Weights of a small sound classifier: activation swiglu.
Rows from block 3 of a small sound classifier, named by matrix and row number. Rows with one number within an expert belong to one neuron, the router's apart. Each number is 128 + 24 x the weight over its row's rms, rounded and kept within 0 to 255. All counts start at 0. Numbers have three digits each.
Before each expert's rows are labels from the 100 clips, of 14976, where the router gives the expert most weight on average: "responds to" is what is common among them; "loudest" is the band of the loudest frequency at the time of the peak. Only what is clearly more common there than usual is listed. The data: single English command words and digits, spoken by a formant synthesiser in many voices.
# router: slot weights (model.blocks.3.mlp.router.weight, 4x192, trained with AdamW), inputs 96-191
# gate: expert gate (model.blocks.3.mlp.gate, 4x96x192), inputs 96-191
# up: expert up (model.blocks.3.mlp.up, 4x96x192), inputs 96-191
# down: expert down (model.blocks.3.mlp.down, 4x192x96, transposed), outputs 96-191

# expert 1
responds to: voice: high voice; reverberation; thin (high-pass); /æ/
loudest: 500 to 1000 Hz
router.1:138128184149104141107086108150133132151089084098140128106158127120137122126122116086104136131116118125092142076133082112101164102126148098137151076125095125139125130097089123186125128145113065090130128112164170139130120120144098142146147129134172128128108143098157158142105111124166132103
gate.0:118158087115151132138142133126143102068098164096130101100143138141138079124102135116113178126111178145138110139142077153123099137124122113131143135144130144138124102130127140150122126114102149127069123094161114119135169133163149126105108133151103087133097143132089131160140146118135146110
up.0:166105160162131114116116121151121137065124146140162121126108137114191131098110103144155145153141118130116124147158123102141128121163155120109121106133126054174121132123113155112142135165133143116103112117149135164100084138101111148159146097102133092114096124146137111149126114147119116138
down.0:123123128125148140168134152123142119106127168129204143108109124079135106166094120088115107153132119148138069140141144124115150136149152132090171166094134179189131133141097111113161137137126148124128133154120129129152133114110110141175129116116130129136158145124098115131086116128134126135
gate.1:153080096173128111145118112116114151088158139128125144138163093115138126137141079173103163113108089126143128116089102152157118128160163156149109101163100096089180133126136129137113117146158114163163128130136158141109139150142135137085099149160113150106122093121126139090164138110103129100
up.1:147085175138143161112119123153160133083168126153135157151132121140133091103137133092122142136143152174140131151115155103093120103109143122134119142125132143151148139129119136151119131144109134123114108117122078108123143121168134111116050173089142139101118138138127078130162074128108129159
down.1:145123095133120116152147139119100072112122106124099124119128105152122133132166126160140132127130165093139083120115098122127145097133123171136144132153126176132138130129143115133097138099132099107120133141144126122165119132107121105134099155149131141123128123128164130129152126171138171147
gate.2:158176178104107135147121149176125185157111147137097119119073122147121158132147136144127142112153140137087123134093162109153113152147123135107149113151085150120128078113119123132075131150152116134165117135146128103123120126138129147154103124131117079157127118152121108133152109156113139096
up.2:132149166157128116128124141111129158128167106127160149111142106113144108120106149075118121116137142123148130107175095107095146183198163136110126152109111108170174139166117115131112130121098154120129121157107150131119169151132117152119143179132099129107095086117119100142144134118092131106
down.2:139128148125127089131114140142143091111152115096096139107169176157110129120105169169113086120123163162158152129133143122123153096178097114100117152169107095094133110113136110123117133171133114130109119101163112117113177107128138118103119136119130113124141154133157123143161073151122133119
gate.3:078154171148134114114121170107170109116158150151113147142071150121133129137154144139125126121142097120142119132144139144132080099117138117133137131147169139132135129148117138139090089114099127128130157138166102130159151118134107124127112152127157154145132148156159100100118087119145138141
up.3:071145146120126153134132113131124090108085124135109123102162121122143136140135097142139153163124171110094106151146105127133114113120156133080144125080157144123125114148139118136151138144121128146153130143146147146137137166115169157123112136123130100165099115136077145111104080162125101133
down.3:152115146126145143125162103114110114151134114142065120102113115072120119087104118107079130103145113152108187127128125107157148117060102090150165133158112216104117110121137132125119100095122097140133114131089132107150136116140121125121156109114112115120105135119120105113102176156114144122
gate.4:158110134140149132107161151161115117127157156086117143123141108127136156120108148126073151138173116098143128150151105091094140138143118153125115120108144131132112143142127136120119106046107152137067102150161098154132087131079139130126139186090126115159143105128165137162138144146086127121
up.4:165131124144150137105119139123099147105114190142162129120118120193150109170113074104123148146138117098133112123113171120100115109130074130138152126148153112140137161086155126140141111100144186178129089128147100139119102113124143154133104142158095106103166111117153148115119173139100134126
down.4:128148136138145120118096151127116107079140160125109108114123088098086137129135124125116113122121158130103169130100137142137136135109137120113152060111135123076117115088118124132170135157128163084135116124161135142138157128136080152172108104122119129132110123127138147120151119115124070130
gate.5:123179102119134100157137076119173134120140123119120122116064095136161101128095156156129074135171126126108167123138105140138075098078123167136104117156131107142121151103159118052125129139137103108117175134170109113103153146142125130107124159153128108129136119159118136157102126148135140175
up.5:108093111084119147150148139111124170073177160133136142103187145118123140151146117118144090098151125122114129116128158128110144173105130141132162114140116092127159133154105107102129156118132152137130112129122122109097107111157135093126120092094123122110153117150111135125191072125093163086
down.5:142143138129140111112136140143165089043156124117103128106136159094132121104087162081153097124088122151082182126147099117144086151098128095150135141136127128140121141060154115111137129110148117140126130139089131126111134143131121123135084118110143129130147146144120137117118131120128137111
gate.6:159100133095145119120131147120116145111118100119116147158150140152149124117131151154088119131123141128100153140137140138128134103134132152158120154087155072121160138175128094117124122094110122110134127143111120127103082146124175153138145145129081094130146099126141125113100126137146117123
up.6:168124099128131123143106107119091140114094080152127127179145153103106152130149144146113101116123149167103112089102145091141137125163130108149140138101119113100164141175131120142153121156107173151158139145148110119136115105137146146095185102081104137113141084118150107086099133127099120128
down.6:146117156120069105119115113144107119113096156098108136142126111084050124146151121102139134110126119166124092124127118140139163146110110098115150170163128117130121148184081120116153121164131120134115119125129110136132113142115127103131118141137108121108134137103132132103131070113119126092
gate.7:110137151098128142103115116128125156134093117127105083149099132133108154131126165110147098108115120125160123115106132151101147167133091164133122117114138139151083144171095125144072115125116169116105097137173142136167177124079109120083111129123132153151119120103107142102116112125124151122
up.7:114120167142139119097099145165151144150150106126122090138160174120134125132144147107102131147112062162135096129114113142129130141144144126101129128134144158098124120162086116083173143104121094137192132118129142134156093127088172127131133108157158167100143155114088140116124159127150151129
down.7:133102088123154135157121126117154089098162072132184133081119131068144123140111131112130085129128091128089151107122097139119110110116153137133087153102131157131143135132119109115090141172131119157132128155151120106128158113112138153108091119123116115131116116110131118133130160147115098087
gate.8:084164132110148136112147121165107158124167131128128139138097161135088125126122121128129158137106136096172119174135146126156133153160136136125125114093190100093148105155096135095135146131160130098121142114148077133172158153099098074120123130150121119146095118122103115132139175113165121160
up.8:122123154131137140138162142133136134134104147135145175134161102144159145119111055115103147156169138113141111122160182133168106144146118081072066119126100122109146143142145095165106135096123124133154125158146160109157089120126175134164130162110163157132139132124105098130138121117151113113
down.8:152140131131121095146118119131128157089118115110146132126130089109103153129132142103143131133143137123149124130123115143123114136111111170136105173104122175140118151094098091144172134103133109094152125142168116103124156146110126092185133141135105131122088137109091132123099130127119061157
gate.9:173141167122125152154136107128112166094151176141096104158081130114131110087140177128118156155151153137124137131142128134138152111103149104142110103133131143162107120134121142144076124158123122120139129119144141100159096120183092122132079112108126136123114155119138131132167108116162146079
up.9:116154129181154124139109127119149133173116155126123180138154117153103126146091115141128104137111094123116149126120139165128124141118127126117138144164136126148125085144118097097148126098128107140102112156120111146165143137158137062135106122124132128115145109140134111102110139120123076166
down.9:138111043127121130122163130144109092126182126117200128146143131125092132140050136174113133144105118153139108126142158153125138153133101174132149142167149102117128129130126161133121130107133152116135123122122124133143140127146198131130068125118129113126103163161112094108117128126112128134
gate.10:158059131126149143135137109154158104087171115101127129180107115158119110092137125136113144121166101103119146145096135097121159093117132108153090115112145141124114086160100143105095155091103078128138118114102146125106146169135096107126119153127147114122113171105111149134094123151151156143
up.10:116145115118102143138068103126136095133121150138155146118121151097125131151148164112092153153112165129107121078121106133103121126070130140148140086138118148122086161148097121156145139118096184169136153134150128126129118137122189176158097126168108142140149141159110120177180180130102118103
down.10:135115175115163117114141087132127118146175162104136131097118143144073144097097136128114159119120129129103137131137138128157145139113117101155111155153119165144135143080108139138177125115138086141136118102101116142113104121165084157134113132135132133130095138119147087119116090153135107136
gate.11:177132154140137112114098118127139179121116102148130144121103103072124152136134135102184138145156157154101120122113144112132125090137115132096132172090110186124077173122150110148151117111153134110120135105121127116142053111176119115156131172138139110159134142128113133130085126151147140082
up.11:148123132101132160087119120089128122127134121136117125123123140111131105151115185123128138080126141095075169151119147123099140086139127126150121168105143132114156124152152148159117146187144101134133117128113111138108136121100116200210099124159153114089180149099112124116098107132115111107
down.11:135136129125107124130113122131131144102157124106153128133116151142107154144130146136142125123148100151100172126123155137113196142106146129166138118114147164124137127186123117125133120069121103152146111152137122148124142145164165102136129134112107115139134152149131083163164186111120161103
gate.12:144116151073129123153124109145139101140112140159108154140140101092138089128144160163111091132111147147083150112170114138134103096140133163149153156139068177086138091141096143112114125124116124136136123137150117120136115177167176092107127150126123102134110098115124165140092110124167096167
up.12:120101138097107138127138150106097123063135132139117119094126083116147138117103142164130167155148126134112107134145137176178055102113140122115142130114135144083136122149117142054145131140126143138139094165131143128141167132135111173139151126142129108158104118132109169121128078144140121117
down.12:114129123125173118110207194132116150122142130116152132094160201133172120123089132110081101117109130146077114125105149127136124145165099159075131136146118146120101114112154137119205130130124155160153129117139127088098102093153126083114127114113142116132144122166109199131112119105123156153
gate.13:141123138112116162099135149095116115161116155075087154144066113152085147110135115137146127125141130115118163110143121148123139141129132113083131146107166076155112164109136129170178119130129120171115089146131097133208120156136136128115149124121136145086150112161152092152117099121159118146
up.13:111124128145120135124146184087151138124122177169123108117119100119180109120114182124143154140138148143122102139143137146140151169162124128148122148143154096125090103162112120089122118147107124124130151124129156142103130117149165139154111103155133119128119080115129106174123094099128100146
down.13:137129201150129124139124152127119123121121147158081122111116111179113129124153121090146096119100079124175200137142170119141114122122144158093119158104135132111117135115131084136152131173116094147152110122165141129135145143107140154128159146146125141127121131157088152157172079125126120095

# expert 0
responds to: voice: low voice; reverberation; white noise; /ɑ/
loudest: 250 to 500 Hz
router.0:142112108151105126119141075107153157133146167142129136150183158130101113118124152129156134163189178123133141125136096133141136099181141122125163067106134136162130075086110115180126107140155100117125127115116138152106169140136131108158136151166153149133116151075151135129107105103140102102
gate.0:160111104137130144121140161122137152131136151149125096174154119134164070136140096130095173115072124104116121088169136111110129111158131147139158110145143081095112139126115106077094134140144070111116087124103177153172137143096172127173127118104119117122107154154116148131109153095101147127
up.0:076163119145150126108108144154158097153136122137156109053126136125128151138118124132110092142126132115158151134142126136092119141126124152113118159182106096126120138116127156138159117114157195089149166125145104143131112150093137089084118132162143117131109150116095136139130143128089106120
down.0:120146104135133117107084159124123109169149123126197143164118125118116145134163155142179143134136113103075165132149135121117135123126114139078173160119136100136129121128128111135158127089130120159130127158132122126157116115137109105110204116131117128114147138145108101129135120132134210131
gate.1:190148117083151127137051137153121139153119126140108115132132123085141133091098115136125166159141132102123128131159140177128085072152095150133126157109133132108142158132131140109117142143118156098112097123128119127167145163112147136115134115140096074140102107124142122106154156131123145106
up.1:061110157148113133130161123132124125104144094099143134144141114137122128137150130135131072088133122131124120135119120120120178174109130148124139068131131159148152102138118141133082140120114068099135148128141130128110128091149115090155105103136143189109143191114116131151098070147148134175
down.1:120120098125132131089130149133125113094143115094118118110125128155096109143108148175125135115164117118124123122117104122148105149132100085148173111146126167117122129088107160132127118156126144177117135151123129102127139176123149116074113115133123098134129130152102139136137114132127199140
gate.2:136161107132134112123116129114129120137106124150117137086095164138163130152121097112155193132141151133146115123125175150115147139147103127119131126087138148138127104117139161165150127146129129118108126095146108128174066084134137128078101129105117113160115118129143136134124111095117117085
up.2:115098152162149141105123080113116143080162131102116092155120124139126150127146105148088105115123103126113136169135161127071154144090159146138092137096116104155087170140116125092153124131125110126124113112146116119177135154169171117124169129151160136123150132093116102136176155168091127142
down.2:114127094139133142113140072139143126153124143119067123174128108096116154128176073095149114113114102138165131118128113124113137143119112107172143137125148120119117124133134098133180124138138122121114137153173132126142104105103157153105066128122122146116104150163126165140141148155126139140
gate.3:129062120162144129124112124153115108121129083114113148107136144103131113178124139150087140171124120128110112133116193152136123150094115133106133161133160086135138139149146120074139128140162111136127114105148115148132126149133152112100173130177135151134155114165137127143125093146133105120
up.3:127097095168102118131136109156065132203119111104140151139186130102133099179144138125114156094094126126104135123125107134130141134132131141138162103166135113128104164116125129121144105155121126102115143133127151108150127110131111116131087078151135127156123108149120140119142139100136151141
down.3:135127139116108134129132135128130130207122128105088122131148096104123131131138118170128124134165115160100139134110140131126129110079131094160167170131110100105129122164106136128097129122127095119135129121139126131087109146128070181137189131142141126124169132109122109132131110122128169159
gate.4:129098159160129134118125105144157117105058185123169152117082135120110139123120136151132142193099144131136183110151099114120125104185070133155118115136113098139085134134127128128133122108090117094133151106101104154096130145120152146110117125093125139131134117142106128094166124133128113156
up.4:121145144167132120148128135132145148143108107081108152104106129145104105158099156134132139158135135143144184143141083106149097084152104151157128145158121097132097115158119125127133129125100104116142154147097089133112143140107085151125134138068139095152151117165114118136130151120103130149
down.4:129152106121134089129095166131128093146118091153086129124129118164183127087136116120098147129148116123100152111111118162129104148108133096156153147149103144168107128144138133133146100163124118149114143133112138127123173140140098167120131119131116108128133105110136158136134152148141062144
gate.5:153095157090139115098142093165147110137121144114108135084114145116132131155155129140125173117120141090109107131130130125095122169118134118119122116128129099080167162130148121097111140103131114093094149129116102144123173125105129175131073137111154162123146134067148159126125080140131132155
up.5:148121108149127162134159125134124139206149142126115112129111121131130114095110141117130144153139119132143124134121079102117151139159089158170122160146107143156097101089164126136136135099132143169153167157129112095100155147084141112155163108091128113100151129145139092113136123121175116144
down.5:108104125133145117117110108141108129176108098122124140090125162141152135101137102163118172145135117144122111120117160126132056115117110105137098104142135115145126132095136120125060135086143109118136125132148141131121130179127087148149150132128103130133186113136074119131127140125094083079
gate.6:103118110109102122126140134182106151109101099130115111122158102151121155079152177128157101129159157118161120132149114161129104105141137123099138191149133137125111112166132121142169098145109073092124121108107128118134155127112111094145144079118136128117160092115168123129128175116087149130
up.6:142094148136155127122110150115113146118125129124146106097115114116117138117126134095114155132160118124155144154150128146191172114093123149144120115083126106142090127145081151172107130097169149108116128111158156132098153111117089122067108163138099094140085137136138159180158121089150143107
down.6:120158093144116126175216079133089110124104123135129143097113057110130141103211117177138120128110133116098167106118148127120130129092150131184102147095113183154123123132139111128143125118124150165120121099080129136121121097122117124148110118126105121133097125133130111117141105071126127127
gate.7:101122119140137097144142108103126081123124166142139143126113098140092120144120109122142162103124120124084162106145095145134132117158150134134125149178080105125108115113135154127111095144140077157110162105123119158131123108097130113130091154134129120081150177155151119127098140113154109159
up.7:148095148118131110131164136100096103074131109156130166084140117114152126148141087163131121123123124159170152164108175119154119161110114148112106131150150090134119187137151131136124123083137142053120117145154118123114080119137154144137098157115168148138097139127078120115095129106129130133
down.7:115126104119113132122121146133130148098086160123134126134106122092142137107108157091117111135116132162103125109140140140125139105126158153109166093139128126137141121145119140127170131080130140185139130128105129134168120157118093096149166106125109140142110114118145136147125108111126133162
gate.8:143174141172137113160146140101149126118155156145127149124156131138097093153139092115113136099139150136127149146115157147145161161164129158141140100104105128122140136096141154149108108119113105103156091111094107126097070111170135151170144112114145117108148093124151092143093147095130150123
up.8:099117140136104100125112121107139130115112156129120138104106121122111122094132136158143116159093100128096137112157145166131109140139148112134151153173104113125131093149141141086135088146153155143158103103142115148137164117157112087083177139111122108114086132126167103120173121143144135157
down.8:126118155133112139136138100124129143160099110122158128182121126161136128139199173102149135137112130141125103131129088172107126100094131164135132091112125064133124134091141145128145124143133129124127130129107134124146119141131133140130098117151132123127122108166125117141127154123135134176
gate.9:157133147115110113125132114137143165118164137108110127155118116166156162121098119150129116150125086152121167102124131148121107130135153140082087123154108122128107127156145158133129106150100183155082134114121127167084159185140126157104059129155131126109162136159099137108156141170099133095
up.9:156130150082107139192089117178129151150118155118132166105143104142125127155126118132090115121125113120085146114119101135121113112137121150122104139137103129128132114135112120135062132099142195203099115102112115143105120135096130116134091155139132115115170156187066092107135117135115144108
down.9:131141170126119114175142154126111122229110084116151120141115078094125117150164121154088122116102135138127170123131077124107151134119126083148139119129129151143119124081123116134157126155129091110110126112138132103150107127139131079142144117126119131122097151114133080127140142147127085132
gate.10:130093182090143147104111116143124138138115105116102146156118125144116161137119129147124133079131113136110147162120151140124170102111119085149099133168119080143092186153113165122099124063181105107123118119100133119142078138173117116143185134113149136130102150108091132133094149163087141140
up.10:122135110112151124105104118094138143082136121122126128154135118135125086127124104129111138148114159120134136138129118149146113146106133119116109125101136170102159067108140133122152110084140159159140129146142140121111176072086170083101142177152121108133123113142088123104130123135115120140
down.10:119118130136116099105165118128109132108158131149110125073123142112153117156156131099100138127102121101143210130132119139154152152140095175152130127135118177172139137145145133133116128134127129102144134111125134139135123089138118120143072161103137132143117137155143134129152144158132197124
gate.11:067104103072114112104152125095132138125158104152143163146085154127115149157114175131142101102145109147148127146150140125088152161135114131130154168126154113140119065121113125109151143135152127123136112116172107133142117091177147109130081118140113106134109115106126095112126143150130141106
up.11:133130095145128102153158114133133100113193156135182131109083136132121125116161136136084150145104123113102117109108105165167106148112143105112100126147124107156139141152103106114165141145113093118093141164150121146093108171084150090100151135147146142118106109110120133135154105165115117144
down.11:134121101124102144073142159142122177106091117160115106154154098135094139166095174107116150117144114111125147127150110165114087144112091135112106164121137139159131130126077121119162134118127124163132127129118125146090115107138134118138103083119117104119113117117112065136124127131126109135
gate.12:137141189153164131129197096095119136132101162122122145137125134143112128122113109144179130101165155115109152127143144132125094092115132148102112146132102095113142142128125166174156075143160136126107138122148096142143121089147115125162118101131134134117117108129131121088139132129121124144
up.12:119071146159119117129159126116120099108148121153123151128117111096099118125173121128133111148129172133186121121136118159135120103131119117130157114105111109145176117102139109163148128144124144148117126114125103122134093162123130134123201147127133105098143149123153124150132114131161138130
down.12:136135157136142150144133122123106112145129138134127132128090128151137139139145134162173126139134104130156147127140194139143124137155111124134177122149125096122103121172120122132093127081150114117136122122142134125143144153121139123200096142119140108127149121103129145140091114168133115115
gate.13:106087141110128131134102138104135133147087131154133106101126121128127121116111168159112126179130124139139148097093093158131166156152128107124130135112092118125124128105145116107120128128163106144102147095146129150135191121126136120129182107154153114110108156139151107050119122121175124123
up.13:079152143047121146127096123122106092091086082161152114124160136142127133133174130125088133118101146147139163107120148154120156094136131130155182124118093124126095090124105151083174115132123163098171121156156125114124117110111134160132148120146135112117123128064139108105144120114129136155
down.13:132116130134135108092134093125107103080127073088139124115109131073144135117178183103169115122135124122120177120147085131132146142103139109125121118147108127168134124112133128122189133147132060113128137131151145125116111127128096144100174133141135129117141122146135109137106140133130131115

# expert 3
responds to: white noise; pink noise
loudest: 4000 to 8000 Hz
router.3:119118134152136125128075106137105121184140126120113135142140144101142067136142139133146106144133141123117121104107111091105137104151144112133153101155096112185111160099101102144139118187140115103151143156109164112070156123133130157135158092169128174152122119082156156135117158106147158162
gate.0:143106117115100136140110161111129152100114158146127117153130091138183159115134133121146130144141098142166165101127157096121147114079147125148114142144100145110141122143161119117157126102144157096146153117112176123127106123123108132112139142170152137103120131129113112082136132117098115136
up.0:139152115185133107106148132140117145124137128101134169095097132100098119152131104124193136108108109136067126135088120138091146136108117156127125157168127089139111130153137151102087108116127158119138109096149122131115134105147155129157125139119098112102142129125115174185151146124130137111
down.0:122113152115110107128127111113126099194130161107151122128132168144143129127144096126179078110062155108121154116143169113126119109118157107145092118155119127096140134118119131139144131089127052161117130101099120114103137089159170147120134156135130128143140145132109134146156147149120123156
gate.1:121124100174125122133127138131158081112099111135101155123039123117152124150144143166126159133098127178079134113096144131135083135126141128129157144154162142155129164108142158097122141137123118130108129148119129095133133147128134060137111147155123088121104067124127167151171115139159137145
up.1:151097158120124132155135143137125143050125143117151100119133128129108132096155100146128109115117175089126108107118148137154099141080108169158111134083136123137102126142058137153163113139144107080138119103082171119105126143135137132140157108133136134111147153141154080142149092126129147145
down.1:145111154112126115121128043134143146084116164126112110097110130124141111126181133096133146109115121096156122102126086147118092116191141112113098117108127113173120100066129130108157120127129102187111146130164127120109126139133169143098083170111118147128126145157118070119152065152144179121
gate.2:122170118072128106120107108117121129131116095121123133118140108110145174140130157108125168125108131152099134109147173139103096154126135186131154131139148120123173114143104100094132110155144143135121144111126133123140162098128135149150101120115087132149124118126118132090143136148150115120
up.2:144136112083117129164147133092101124073134087150123098123119112107124134097132092093116123134148116148137138115130172118100100156154132164143149176131134125128105122126125128132133151167103083125170122113120134121112187127141124117175073131111089126142091120139137187126147169130125125113
down.2:152134103125122119088073122126149137091105132076104127198125115145121121145088119119099151133125119108134175112126069128098119156111176129137128118100110091084097130097091106111136130087132104117133133124131139134155124128109093130097164128127119121132123124141124183142140183160110147081
gate.3:145119161084140106103124116099123124113131135145139133137154139151135122099129156108088122097131106081156130142121180141106139150140108097101100087109144151070158120143146124103185127121136112116097092128098092120164135153176128171153133113126135157119116143081174120094149105133135132110
up.3:131111104165133147127146136165113141138083119119107093112096145111140151118140103162130130164096161151149119129151114094143152113137164129130158143160173101186079152101139104146140134133128122148145122148122122129110160168116093121149102073100128126148177099118122101166143160106102123130
down.3:141123106124142112132162096124117108159113111147150121095165103097126139088155161190153138134155115172108106125139145116095130131075134173097121167126124112098119124143133123138154119110121070139121126128171123120128115155116113151176110118145127127116117114110134176146131082119119144119
gate.4:137105142123117081104139083112130135112153141138147126111094109121129118122132137128106162163053139172103137163130120129145120152097142144126120163159142064084101128154181118108174101150143150153163134152149124136158132095142128102141138153132127118122142108142153081119137133107133124089
up.4:134115141124133117142145134124143153153138119127104101124129105113114160136096137145116121111160129129127121111135159142136115128124130177129112157169140201080158125123122126154132117083135217096143132080103136137109149122140082092159177151103165149102145101128117178154153095157102139155
down.4:136135158126204112153149081132127122181116127129146112126105099123130126125049139153115112130107127125191121121132111150118065157132123132121143118107135130122132134118131123136095119178132087195133126093172129127098170088135109114060086144118128151129157138113107133131089155121126143097
gate.5:142157109140123110127134084111128135120118185162128110142112107171106139075138124106141094136114147146103125119123165127100126075081156140106149175145105109155102142124157132109145118145132177147153150149131149167130119127129144154145107133133108100124095170176107105132097138124137131126
up.5:107179130136145108119118106161114136161162134114149109102135091104086114109147168100137096098099115117115112101154138110107165140143152126105136162101147089151130093091081133139162116124158166143169131129116139122091099163130129114141091107155143174092133141098096122106122091111141099077
down.5:125127142117129128159135120130147088143179119146109130143119089128091152151150103155169137135146160137141184156110137158118159124123124112091129091121149139123126136126094113141087123118134193105122128111181115129118152124122144145112183124139135128128130122124099129108111115124117181116
gate.6:119073086112130121139137174163122156081158122142097143108146081121129108101150133114161134139110124115172170115117134141132118147142116111138137142195147137104134096148123156124136119084142162181135097147149150151118099093149115098121107119136143152143128144174100148104100127101083094079
up.6:122174128130130123105135101105140148115099116125091130137185144070126111135097158089132168104082134173152137186120131140135113164131180133130127067129101165117137108129134108161153108176115062144120118104134115123117115113146106143136156118134118131128106167135112117139112123164126138124
down.6:130145123122115151151136071126146126130122104113180134156120141111160115087085142132128102146142154141119161134111110144105114151100112082174121186129142116160133129176071115144140132193132156101137122107111120155161135118121139116140122151114119140143155139141127146114128164168125102171
gate.7:120098100113133134095151105110135078114121133110118110132176114126111127116116113114090134147118106085136143185115086137123127154148142144124114172154067126091108117141130159115165138132153127132071169152128103116146113143139119133124092135131135138134134165109130161132136150151099096132
up.7:107112128169122096133095139124132121110117128148146147099074142122130147125124104173150119135114131167127123117163113174135064120172089137111103100153143126102124083101123102156107100206113118123132128125099134146135163091126155119162159112115119147128134146118085129093119153122158134128
down.7:124142165115099116151087115145120126102149135146128119118149103153143130147093117091109136124142111083130103130133088129109147159087114091063109146168139091147120125143144123130156131130121124125145129103122137127170088138144108155131156105129142123139146138181124190130124121129099150137
gate.8:115169144105135122161143102102164134157118128121118111114167116132144129140144140100119070163122142138143134074143133108130135100151127132108103129126152126143121115128121131148081120135118116118143117105143166141168163154090110093113056110171112126120115055142092153140116133128145111137
up.8:183149120137135119094148112114101100102147152177144113136146122128141129140125140135106112105174128144156114135116118125122131123126127128101128116081110127181165178154125121146126145128161188177133141137129135120099120088086115131099150096169149129106124152124166106126116138120126170134
down.8:140125165130162127068151103119138138091136099140135122123114138157139139116114124161122116119116143115093154118125131107110154148115106142078079110115120117115145126165120147135122115099138154130133141100156128121123128121119115158162151156137157115130139126126137070134121174102147065139
gate.9:146128129114127115134129165115121096078122162161134113106086199097142154164130112112123117133112145120145102142077116115171109080176125128127116110123082136124134170155133124101136134173114115144159131112125097124126195136144065136145132168140108124142150084176070115126144104151098119164
up.9:157148130116119113121135127118133093095124159149123107111091172093133174155118102127131122137097116119186109128079127126126112084154137126134123097159096151130145149159141147118160131150109132115165159125118091150127176120170076146152066189132104098130144118149077122116140100140106104167
down.9:100147136136109127136131094113123134161125117118141149127127126196136135111165114164124105151132109124129140124116173126128132155172130198176172095159132141074130139122114101131142135139130099068111121129172132124103152102127156126119091114130117138132124139134138163118144094108111147142
gate.10:101148118116129124110114151145139110181130116142113146201141113125114109147092173120133085081100103098103088136097137112113108133112102100129136086082147107156198113133116170107128123087110179165132126160151112103136160157152156158099090135136183139122139136116136132112149154125126122128
up.10:074103123169146151129128159155123144140110125068119147080092092108121126136110140112153111112149138113110103137158106135118126100146137103124112074117131134107184139144124133102140127119174144153104116104133091150131126165146124099100169150157144151112152137137173156127128144119159116140
down.10:132146130111124132136121123129143136124127137086129120122159112160125106130092149071111133132152135138119121118134116135120143107140104138119058108082134132165139144147144118128175133123134164138123116118136137137141149133126146134078110146102132132115164112117118114141130122101119129126
gate.11:092151108104118155118099146150154154102109129150088126126121104101072120124163099126084090103122103103130132128171132125174159142148140108120168105134145144104124129139098148195081125153125126127142089149156171105132120112087178118117102113169142117131113096139140106186140082129095128147
up.11:120160121154141141132148124128147168191140153067133132130137114165147151159145144141160169195131123145137170116109136178081151137097177125143125154124134119106118080114131138079169142112090085121137140100108121103140096130149134132103130166118147106125121124098120122098162131130164101118
down.11:139129125128132110117076131126120141205102121151089150088144106102097138144115099058132119142126116149113137124130185123144162107086142161127146133109135135119119115115160100121137128120115170169141131125171135127116128089125111136131073123104146128123140109120146154110129138120121100165
gate.12:095111107090129126132152139123146071104102126098148127088147119122100107118144135120110139134099169155157102116156128153121138142180107095128150162106140108130118088098117104085113126073113168139138152141113128165117156116115108141108125164138166136101144184173104146097104123128151123112
up.12:129037113131121132135168080084119127151133166072106131104070094112164131100113105136149121088150140176126171098143151125162137097091130117126114151165105133153113141110139117120134139113120144126154126122165112110141106142137090128141113121139117119086137141086099124108103130177170124116
down.12:127128147113130130164110067126113109151103121149144130135087137136129113122115117086148125132143098142136129124125129147135057093148125142197128179129134178128136131105118140138151120084134153112138115123186135143108142146129158124193110133133100122119141146146123183122142150173142132124
gate.13:135090118151104146102109119161119111076155111149137147120103125133126156109132141105096148114083144145144117129118124127165137121109147106101173128115120167132130138155164111148098138124140127159073103129174133143163157139142157127127078115182110113139111123102142138117112116128155084124
up.13:133187142085122139181139108112106134125125133099108143116177137119101110117156131120126113127162144159166161106149130141113141178133142129111114175171114127083111130118118105113157098161107165136119107103153155121097115096111097104118135135126105129122139132181121129104129108135150154119
down.13:128133158133116132106167142121121081101132170132115147189117138166113149096110155114120131121104126126150084113113094124142133127118156168109137081139127175166127118122125123121164125191125108233126125110120129132089098138094114168106122136138099156126155133138134080126123137131121096122